config = dict(
    arch='conformer',
    model='sound classifier',
    dataset='short pieces for a synthesised band: melody, chords, bass and drums',
    train_examples=26041,
    n_mels=80,
    hop_length=160,
    input='mfcc',
    spec_augment=True,
    win_length=512,
    targets=['tempo'],
    num_classes=10,
    norm='layernorm',
    hidden_act='swiglu',
    mlp_ratio=2,
    head_dim=16,
    fused_qkv=True,
    qk_norm=False,
    inner_norm=False,
    drop_path=0.1,
    subsampling=4,
    layers=12,
    width=192,
    positions='relative_bias',
    kernel_size=15,
    label_smoothing=0.1,
    loss='cross_entropy',
    init='kaiming_normal',
    residual_init='none',
    optimizer='soap',
    beta2=0.99,
    learning_rate=0.0021,
    beta1=0.95,
    shampoo_beta=0.95,
    eps=1e-08,
    precondition_frequency=25,
    max_precond_dim=1024,
    one_sided=False,
    adamw_lr_other_params=0.0013,
    l1_shrink=0.03,
    max_steps=10100,
    batch_size=384,
    epochs=148.9,
    lr_schedule='wsd',
    decay_fraction=0.2,
    final_lr_fraction=0.01,
    warmup_steps=1010,
    weight_decay=0.07,
    adamw_weight_decay_other_params=0,
)
Rows from block 9, named by matrix and row number. Rows with one number belong to one neuron. Each number is 200 + 30 x the weight over its row's rms, rounded and kept within 0 to 999. All counts start at 0. After the name is the row's rms in percent of the matrix's.
# gate: second MLP gate (model.blocks.9.mlp.gate.weight, 384x192), inputs 96-191
# fc1: second MLP up (model.blocks.9.mlp.fc1.weight, 384x192), inputs 96-191
# fc2: second MLP down (model.blocks.9.mlp.fc2.weight, 192x384, transposed), outputs 96-191
gate.124,026,200,200,200,186,199,200,200,200,200,200,199,170,198,191,198,200,200,201,196,207,214,202,200,197,200,202,200,200,200,200,198,200,200,204,87,200,200,200,200,200,200,200,201,200,200,200,200,202,200,200,200,198,200,205,200,200,198,200,126,200,200,200,200,200,200,200,200,200,199,205,200,200,263,193,200,200,199,199,200,199,199,200,200,200,200,200,198,200,200,200,224,200,191,153,192,200
fc1.124,019,200,200,200,203,200,208,200,200,196,200,186,200,200,200,200,155,200,184,201,212,221,200,200,200,200,201,200,200,200,200,200,200,200,200,201,200,200,200,125,200,185,159,223,198,200,200,200,210,199,200,200,200,200,178,200,200,200,283,202,190,213,200,201,200,200,200,200,200,200,200,304,200,200,200,200,200,213,200,200,213,187,200,98,200,200,200,200,210,200,200,183,200,200,201,161,200
fc2.124,017,219,200,200,263,200,200,200,200,200,200,200,200,206,200,188,182,174,200,200,200,201,200,212,200,281,200,200,200,200,200,214,233,200,200,222,200,213,199,200,200,200,200,193,200,200,200,200,200,200,200,116,200,200,203,194,200,200,200,200,200,200,200,200,200,200,200,204,200,201,200,200,200,200,200,200,200,200,200,200,201,198,200,200,122,200,184,200,200,200,197,200,200,227,199,200,200
gate.125,014,200,200,200,196,173,179,200,195,203,200,200,205,197,200,283,200,221,27,199,199,197,209,200,200,200,200,200,200,200,200,188,200,200,200,200,200,193,190,200,200,201,200,145,201,200,200,268,201,193,200,200,201,200,191,200,200,198,146,158,200,200,197,200,201,201,200,286,200,199,200,200,200,200,154,200,200,173,200,200,325,195,197,200,200,200,200,200,200,200,200,200,200,207,200,200,200
fc1.125,015,77,200,200,40,202,200,200,200,198,390,200,255,94,187,195,200,200,181,200,200,200,200,200,200,200,172,200,200,200,200,200,200,200,200,200,200,200,199,200,200,200,200,216,200,200,200,200,231,200,200,307,239,200,200,200,200,200,202,200,200,200,201,172,314,200,200,202,200,220,200,200,200,191,237,200,200,197,201,200,200,201,205,200,222,200,200,200,200,200,199,199,200,200,198,196,200
fc2.125,014,194,200,200,200,200,200,200,200,198,200,200,200,250,200,200,267,200,200,200,248,200,200,200,200,218,200,200,201,200,200,200,183,200,200,201,200,200,199,201,200,200,200,200,0,200,200,186,202,200,202,240,200,200,199,239,200,200,200,200,200,206,200,195,200,253,200,195,200,194,200,200,201,200,200,200,200,200,212,200,200,205,200,200,202,200,251,200,200,195,199,203,200,199,196,173,200
gate.126,013,200,200,198,198,155,200,200,265,200,200,201,193,200,172,217,200,200,200,199,223,197,224,200,200,200,203,212,200,184,200,202,170,200,200,200,200,200,200,205,200,200,200,150,203,200,200,198,200,205,200,200,192,200,199,198,97,200,200,233,200,200,204,201,200,200,200,200,198,200,200,200,200,200,200,200,200,202,199,158,256,198,293,198,197,200,200,200,234,160,200,203,200,190,200,163,200
fc1.126,013,199,200,200,148,107,166,200,196,200,200,192,196,197,199,239,200,200,252,200,204,200,200,200,200,200,199,192,213,200,200,200,200,200,200,309,200,200,200,203,200,192,200,177,200,200,200,238,200,200,200,200,191,200,199,179,206,201,195,210,200,200,200,210,202,201,200,204,200,217,200,200,206,238,218,200,200,241,214,173,268,231,197,195,237,200,200,200,198,156,196,156,200,200,202,44,200
fc2.126,010,199,200,187,200,200,199,200,222,200,200,200,200,200,200,201,200,200,200,193,217,200,200,200,200,262,200,200,235,200,200,200,200,200,200,200,200,200,219,200,200,200,207,200,207,200,208,153,200,201,199,200,200,200,181,124,200,200,200,200,200,202,71,200,199,200,200,200,200,143,206,184,197,202,200,200,200,174,200,200,165,155,201,200,190,200,200,200,200,200,169,196,200,210,241,168,200
gate.127,028,200,207,323,199,137,218,200,130,179,192,284,248,200,200,199,200,200,126,200,217,200,212,200,199,174,200,200,200,270,200,181,201,200,176,200,200,200,200,199,200,217,164,220,136,200,200,200,200,200,200,95,200,200,192,197,200,185,201,200,201,200,200,200,200,200,200,208,200,199,200,200,200,201,200,200,200,200,199,216,257,255,186,192,215,200,200,204,180,177,200,225,200,200,201,203,200
fc1.127,022,200,200,195,194,197,217,200,200,127,200,154,200,201,204,194,200,200,206,189,200,200,208,200,200,202,206,173,200,232,200,200,200,200,200,198,200,200,198,198,200,200,200,213,187,200,181,200,200,200,200,195,302,200,187,195,200,107,184,216,200,120,200,201,203,200,200,188,200,199,200,200,200,203,157,200,200,206,202,200,175,201,177,200,200,199,133,198,200,200,202,155,200,317,208,206,200
fc2.127,024,189,200,200,198,200,340,200,201,200,200,17,200,199,185,200,173,107,200,89,140,200,222,200,200,245,200,200,200,196,200,200,200,107,200,200,175,200,201,193,200,170,200,200,203,182,200,201,201,201,200,200,201,199,202,200,200,200,200,200,200,200,329,200,205,200,200,200,200,200,198,208,199,200,201,205,200,223,196,200,196,203,200,200,228,200,200,198,200,209,203,200,199,195,189,200,200
gate.128,293,158,200,211,201,196,201,200,203,191,197,200,208,202,268,204,200,209,224,203,201,200,212,186,199,199,194,200,204,225,192,202,199,199,194,188,202,208,201,200,200,117,196,192,200,203,202,200,198,197,195,192,199,198,199,204,198,196,200,204,201,216,200,275,206,223,200,200,201,213,203,200,184,154,200,199,211,266,202,203,203,194,221,179,200,198,202,168,200,200,192,172,205,222,199,188,190
fc1.128,254,190,200,199,206,242,189,201,201,204,201,202,181,202,201,214,201,204,216,149,196,202,211,203,200,200,322,192,229,201,200,310,161,176,198,198,201,200,169,228,200,202,199,195,199,199,210,222,201,191,200,196,180,201,193,200,204,223,201,201,200,195,201,206,254,202,198,208,201,378,211,203,187,201,193,199,198,68,205,200,201,200,205,205,193,206,201,216,204,201,199,140,200,189,175,200,199
fc2.128,267,203,200,200,199,219,145,187,202,232,200,207,204,216,199,202,198,117,200,200,199,183,205,201,266,205,244,201,204,205,197,200,165,196,202,193,201,202,205,188,194,185,185,200,203,199,200,199,205,234,200,201,196,199,200,200,196,199,200,202,200,201,202,155,204,199,199,207,203,193,198,197,199,207,192,200,202,207,195,191,204,199,201,198,200,194,199,200,199,204,208,194,201,194,215,199,188
gate.129,088,192,208,148,218,193,201,200,221,202,199,234,240,200,201,187,201,187,167,192,181,232,199,200,201,256,204,223,200,175,198,199,0,211,200,205,169,202,187,200,199,205,200,216,193,209,200,200,210,149,200,192,206,193,198,187,197,198,197,190,181,245,212,315,186,188,201,188,166,207,273,297,170,184,171,152,194,239,186,174,176,200,200,199,213,202,204,187,203,198,216,214,202,198,200,165,220
fc1.129,081,227,279,185,188,268,201,198,202,200,190,200,207,231,188,242,200,192,161,254,192,177,202,200,202,204,198,198,191,211,210,199,183,220,203,215,200,199,209,211,200,211,200,200,240,208,226,199,201,189,200,221,204,201,210,200,208,301,200,299,201,201,166,193,194,200,201,438,200,201,195,201,224,199,150,200,218,203,214,194,194,169,206,170,204,232,203,202,200,196,228,192,202,179,193,194,201
fc2.129,069,107,206,214,143,199,142,200,209,218,211,182,200,189,199,214,325,205,200,182,130,196,224,200,220,234,152,200,188,202,187,198,199,201,198,196,174,204,258,210,204,208,205,212,236,159,201,245,200,201,200,199,183,199,190,220,201,221,209,200,200,197,217,199,199,266,199,135,146,200,181,161,231,204,199,192,199,201,199,200,201,258,201,172,197,207,202,200,198,178,211,157,155,198,163,196,199
gate.130,144,178,134,200,227,191,200,201,208,207,199,224,196,193,197,218,241,200,219,200,256,194,211,184,200,200,176,226,211,196,200,208,198,212,222,215,227,240,183,99,208,204,174,161,263,198,177,379,205,200,199,61,201,200,212,196,193,267,199,214,189,197,204,202,200,214,202,200,229,205,225,211,199,197,150,198,201,201,132,198,201,181,225,206,205,209,200,136,200,198,199,200,123,171,210,199,241
fc1.130,113,250,198,200,214,200,200,198,180,219,288,197,195,192,196,171,227,199,201,99,210,239,155,115,195,214,196,199,204,169,200,207,198,197,176,221,199,276,196,213,202,198,216,167,187,204,240,320,200,201,201,259,151,205,180,202,200,200,205,185,200,200,201,195,157,257,201,200,160,210,179,195,233,199,189,234,114,198,216,211,189,196,58,208,93,213,195,193,191,217,251,158,203,206,203,193,222
fc2.130,115,236,200,193,216,203,211,222,180,200,229,215,185,201,200,200,248,205,189,182,204,200,185,253,201,200,200,196,250,220,149,193,207,198,200,203,202,206,230,159,204,200,212,204,182,219,218,200,197,224,211,226,188,201,194,197,200,205,204,131,196,189,253,188,190,201,198,202,200,200,236,187,228,201,203,213,201,202,175,176,242,186,165,200,161,204,203,203,206,257,221,198,200,197,198,197,202
gate.131,010,216,200,167,201,201,200,200,200,200,200,200,0,200,203,200,200,200,200,200,200,201,201,200,200,200,200,199,0,216,200,200,200,200,200,200,200,200,200,200,200,200,200,200,200,200,200,201,204,200,200,200,200,200,200,206,200,200,20,196,200,200,200,377,200,200,200,195,200,202,200,200,199,200,200,200,200,202,202,200,200,201,200,200,195,196,200,200,200,200,200,200,200,179,179,201,200
fc1.131,017,200,200,200,200,199,200,200,200,200,200,200,200,200,197,200,218,200,200,200,200,200,200,200,200,200,200,200,200,201,200,200,200,200,200,200,200,200,200,430,200,200,200,200,200,200,200,200,200,200,200,200,200,200,200,200,200,123,200,200,200,200,200,205,200,200,200,200,200,200,200,200,200,200,200,200,200,200,231,200,200,200,200,200,200,200,200,200,200,200,200,200,200,200,200,199,200
fc2.131,008,198,200,200,200,200,200,200,200,200,200,192,200,200,200,200,200,200,200,0,200,200,199,200,200,200,200,200,200,9,200,200,200,200,200,200,200,200,200,199,200,200,200,200,200,200,200,200,199,200,200,200,200,200,200,200,200,200,200,200,200,200,200,200,200,200,200,205,200,200,200,201,201,200,200,200,200,200,196,200,194,200,200,200,200,200,200,200,200,200,200,200,200,200,200,200,200
gate.132,289,200,200,206,227,224,283,178,202,198,209,200,201,184,213,190,195,184,195,201,219,196,199,214,195,211,201,185,203,413,199,197,198,200,193,209,200,196,199,215,195,192,171,199,187,200,200,232,209,198,201,201,110,200,203,219,200,201,210,200,196,200,204,171,198,208,198,186,200,216,201,202,213,96,207,201,192,200,176,200,195,200,143,241,200,221,198,194,200,203,199,281,200,188,199,243,197
fc1.132,475,200,200,199,201,260,193,201,160,200,206,200,198,182,349,200,200,200,190,177,203,200,206,200,200,199,219,200,198,136,199,199,202,200,198,200,195,197,200,200,200,200,197,212,200,200,188,204,201,200,200,194,232,200,217,209,200,200,200,202,200,198,199,199,200,191,203,199,200,213,200,200,196,198,202,199,200,199,199,215,199,201,246,202,180,192,156,197,198,216,198,200,203,200,201,203,200
fc2.132,394,203,203,201,225,253,95,193,202,194,194,203,150,256,276,199,199,203,211,216,202,307,203,185,200,196,180,210,208,220,198,200,200,195,193,200,203,186,130,213,194,217,200,200,196,203,198,196,217,208,200,199,215,188,189,196,200,200,206,198,200,203,201,254,190,193,200,155,218,201,214,201,276,202,204,199,200,205,183,203,197,225,196,198,199,196,232,213,200,209,196,204,200,201,199,200,197
gate.133,089,229,220,203,244,200,196,182,260,83,200,200,199,200,232,204,234,200,201,215,181,202,199,198,193,202,204,244,199,211,200,299,200,162,229,115,201,178,246,208,225,190,200,208,235,200,236,199,213,148,204,214,306,200,199,182,183,228,202,263,210,186,160,187,232,199,198,245,198,199,108,201,201,163,262,201,202,222,227,177,202,199,218,196,199,200,192,224,222,159,206,188,222,198,217,163,210
fc1.133,101,224,200,187,197,177,222,218,195,242,196,215,200,211,179,126,164,202,201,196,204,194,195,200,201,164,200,178,201,192,168,194,198,172,204,190,225,270,204,194,189,214,183,201,371,200,202,197,202,162,196,202,204,200,134,144,198,200,201,199,223,202,202,200,211,188,200,212,214,239,218,200,200,206,222,200,194,207,183,235,213,197,199,193,211,201,199,172,211,181,208,213,204,225,204,131,202
fc2.133,109,198,199,200,232,199,206,195,203,44,202,185,198,202,196,167,199,178,204,80,227,186,158,199,201,205,203,200,208,202,200,207,198,172,219,267,202,194,186,148,216,200,199,199,167,199,185,198,221,200,230,215,201,201,200,194,200,198,202,196,199,163,200,201,211,216,200,200,201,134,243,199,203,257,202,200,200,201,72,191,279,191,198,203,202,201,156,195,92,205,179,202,204,198,179,198,200